A small segmentation model, trained from scratch.
Model: 4.27M parameters, 64-pixel images, arch unet, activation relu.
Training: muon at rate 0.007, 10400 steps, batches of 128, held-out accuracy 97%.
Rows from block 11 of a small segmentation model, named by matrix and row number. Rows with one number belong to one channel. Each number is 128 + 32 x the weight over its row's rms, rounded and kept within 0 to 255. All counts start at 0.
After each channel's rows are labels from the 100 images, of 14976, where the channel reaches its highest value: "responds to" is what is common among them; "colour at peak" is the nearest of a few named colours to the mean colour under the peak. Only what is clearly more common there than usual is listed. The data: simulated fluorescence microscopy of cells. In brackets: how many of the 100.
# convs0: first 3x3 conv (model.decb.0.1.convs.0.weight, 96x96x3x3, standardized in use, each kernel summed), inputs 0-95
# convs1: second 3x3 conv (model.decb.0.1.convs.1.weight, 96x96x3x3, standardized in use, transposed, each kernel summed), outputs 0-95

convs0.55 [ 93 108 220 125 112  82  76 169 140  90  89 109 123 184 147 101  57 152 152 129 138 152 123 117 132 113 167 161 134  86 105 113 141 132 158  92 142 151 114 181 121 139 162 132  93 119 171 115 135 116 164 220 127 103 138 121  81 137 118 136 163 102 207 116 144 166 112 101  63  96 126 137 130  79 122  79 210 146 140 149 129 130 116 117 146 112 141 133 131 138 106 122 125 153  72  70]
convs1.55 [ 81 143 111  99 171 124 181 194 186 172  74 192  68 152  94 123 143 115 174 109 111 141 108 141 116 123 124 125  57  85 138 108 109 147 178 142 110 126 126 141 147 106 162 120  89 182  68 118 116 168  87 196 115 127 108 146 119  96 109 165 157 164 144 123 169 118 114 123 168 155  90 115 152 145 165 112 158  87 112 131 159 167 124  84 116  77 150 202 109 118 130 140 173 160 132 143]
responds to: fragmented nuclei (100); few cells (99); cells: one or two (99)
colour at peak: purple (27)

convs0.30 [158 107 137 144 145 115 132 113 162 108 152 135 163 129 163 115 139  99 129 143 141 132 138 158  78 166 154 118 138 104  38 129 104 117 125 121 137 152 101 140 128 122 148 155 133 135 134 141 127 111 117 133 162  90 132 208  42 114  87 148 144 100 150 159 177  99 181 132 129  80 103 105 126 187 180  60 114 150  80  73 106 126 104 189  72 102 129 127 157 176 142  30 169 142 137 118]
convs1.30 [ 89 149 109 134 183 106 154 167 140 147 108 149 132  69 136 140 131 116 102 158  88 103 136 159 154 118 159 119  84 150  77 124  90 144 122 125 130 146 140  53 114 135 104  62  80 133 173 158  69 144 183  96 103 158 146 135 113 130 137 106 137 126 182 114 175 145  47 191  80  90 112 116 168 103  66 144 122 128 168  54 124 106 176  81 132 164 111 125 126 143 164 121 101 102 128 162]
responds to: few cells (97); cells: one or two (97); fragmented nuclei (44); ring around the nucleus (30)
colour at peak: brown (32)

convs0.23 [111 144 143  97 145 249 118 122  92 132 105 160 129 142 193 171 140 152 131 108 151 146  90 122 110 170 147 105 101 154  59  98 158 115 161 141 152 107  75  96 102 118 131 165 138 206  64  97 124 173 124 130 132 124 117 131  67 105 112 123 160 137 169 130 117 174 144 151 104  79  93 163 122 120 148 114  51 115 136 146 154 125 138 158 132 186 153 115 122  94  96  87 139  90  89 108]
convs1.23 [162 152 155 189 136 155 119 137 155 149  94 197 102 100 118 159 102 152 120 136  64 151 185 182 114 135 133 138 124 148 142 140 108 179 131 131 102 159 138 101 136  97 132 106 127 239 157 189 157 104 156 154 158 138 211 116 115 132  99 130 151 180 105 120 182 167 141 129 190  84 141 152 110 109 150 152  67 122 112 134 112 124 199 128 155 148 104 112 111  87 124 145 163 127 106 145]
responds to: few cells (54); cells: one or two (54); ring around the nucleus (52)
colour at peak: blue (33)

convs0.41 [151 173  88 167 115 185 240 100 123 146 125 122 135 193 144 141 113  86 156 134 108 133 149 123 110 141 106 106  91 124  97 154 190 133 162 149 156 131 121 160  94 111  87 138  74 155 104 146  78 104 120  94 112 169 117 139 138 117 161 132 132 121 120 156 104 131 117 148 143 123 111 132 115  68 157  14 151 128 132 103 164 193 121 112  95 140 111 123 133 168 116 157 107 151  59  79]
convs1.41 [ 92 106 101 111 134 184  83 168 100 127 111 162 120 156 129 157 101 149 111 149  76 110 102 183 115 130 120 131  73 122  20  61 234 143 178 129  72 134 162  99  68  81 101  93 117 125 137 137 108 148 154 100 132 167 139 140 161 153 148 125 135 137 162 105 146 156 139 102 101 159 102 146 103 139 139  65 143 143 128 143 151 138  83  96 153 141 149 156 168 165 159 119 144 103 131 158]
responds to: long thin cells (100)
colour at peak: purple (32)

convs0.21 [120  95 104 108 130 175 146 160  97  79 138  63 127 156 147 120 101 168 132 114 145 140 138 123 143 131 115  91 109 114  95  99 142 113 179 126  83 101 104 139 107 134 149 139  61  93 166 132 131 140 141 101 148 122 126  69 148  94 117 144 108 137 149 143  83 171 134 163 146 125 137 161 144 187 123 124 143  70  41  76 175 193 115 155 215 161 162 165 162 126  52 173 125 127  92 158]
convs1.21 [110  72 153 125 158 106  70 147 132 106 113 119 135 142 128 148  98 145 121 141 145 109  88  77 114 136 122  72 170 185 134 169 186 120 143 166 122  98 154 160 127  99 138 144 140 127 115  88 106 112 133 187 162 104  91 110 169 100 170 132  80 132 141 105 172  70 119 133 103 161 161  87 212  45 178 101 111 151 123 142 118 121 130 176  93  89  82  87 102 127 142 161 137 117  52 147]
responds to: long thin cells (93); few cells (60); cells: one or two (60)
colour at peak: brown (27)

convs0.43 [172  97 183 137  97  80 112 126 179  78 142 117 186 163  96  81  86 141 117 118 142 132 110 121 156  69 145 190 118  84 133 126 143  97  92 136  83 174 139 138 100 133 138 102 118 161 133 110 102 108 111 129  89 159 115  90 122 121  64 190 144  81 146 145  89 186 162 174 138 121 156 157 126 128 148 110 137 132 167 152  94 113 170  82 119 126 189 117 134 152 170 178 157  65  66 139]
convs1.43 [116 144  92 172 180  92 123 146 113 154 128 108 161  88  66 140 112  97 167 137 154 117 129 145 160 152 131 203 125 127 165  84 126 110 178  68 198 132 134 138 136 147  71 119 106  93  87 124 202  86 122 156 142 146 133  78 158 137 154 158 153 113 145 163 109 105 153 111  93 110  91  68 173 120 116 154 102  89  87 111 113 151 108 118 121 105 142 160 117 116 143 122  41 139  84  60]
responds to: fragmented nuclei (100); few cells (78); cells: one or two (78)
colour at peak: blue (34); purple (27)

convs0.87 [120 127 136 178 136  46 178  88 112 154 128 172 167 159  80 119 134  88 165 102 139 161 166 144 169 151 160 133 124 122 107 139 127 181  89 168 125 126 127  70 156  98  42 124 135 147 105 106 175 131  72 102 113 153 144 188 176  95 141 116 120  99 119 149  95 114 163 143 112 121 130 105 146 102 115 172 101 135 119 175 111  85  92  91  99  94 152 153  89 107 222  90 126 134 153 131]
convs1.87 [141 173 134  41 103 129 160 118 145  71 132 116 169  94  98 162 151 136 152 100 116 131 146 109 127 101 129  49  83  87  66 127 129 161  89 172 122 107  98 150  62 148 121 110 137  71 128 120 125 145 108 137 145 127 191 206 121 181 115 133 150 157 124 127 140 113 129 134  83 156 107 142 189 192 139 140 143 126  88 194 118 132 161 138 133 103 102 193 143 125 194 122 144 134 111 136]
responds to: smooth cytoplasm (37)
colour at peak: blue (47)

convs0.17 [112 124  86 135 177 164  75  76 132 105 143 127 133 117 144 139 136 173 159 170 149  98 131 116  89 180 153  90 196  81  74 142 119 148  91  48 164  99 150 145 157 119 140  91 141  93 132 163 142 105 140 102 132 112 119 149 142 142  95 184 159 143 194 109 141 167 138 129 162  83 176 144 132 115 171  85  87 110 152 120 141 152 164 119 102 161 162  96 160 109  59 111  71 113  67 113]
convs1.17 [140 126 107 153 100 162 115 121 129  52 110 144 109 133 175 155  98 102 108 104  97 106  86 134 108 154 117 160  92 192 174 173 101 140 151 113 125 155  88 132  90 130  88 129 160 148 102 122  93 180 120 140 181  68  91 131  85  74 159  75 102 141  99 109 160 157 112 103 127  81 191 133 166  70 132 176 110 118  87 168 126 124  81 151 116 118 112 128 133  55 111 137 159 147 183  76]
responds to: ring around the nucleus (30)
colour at peak: blue (31); purple (29)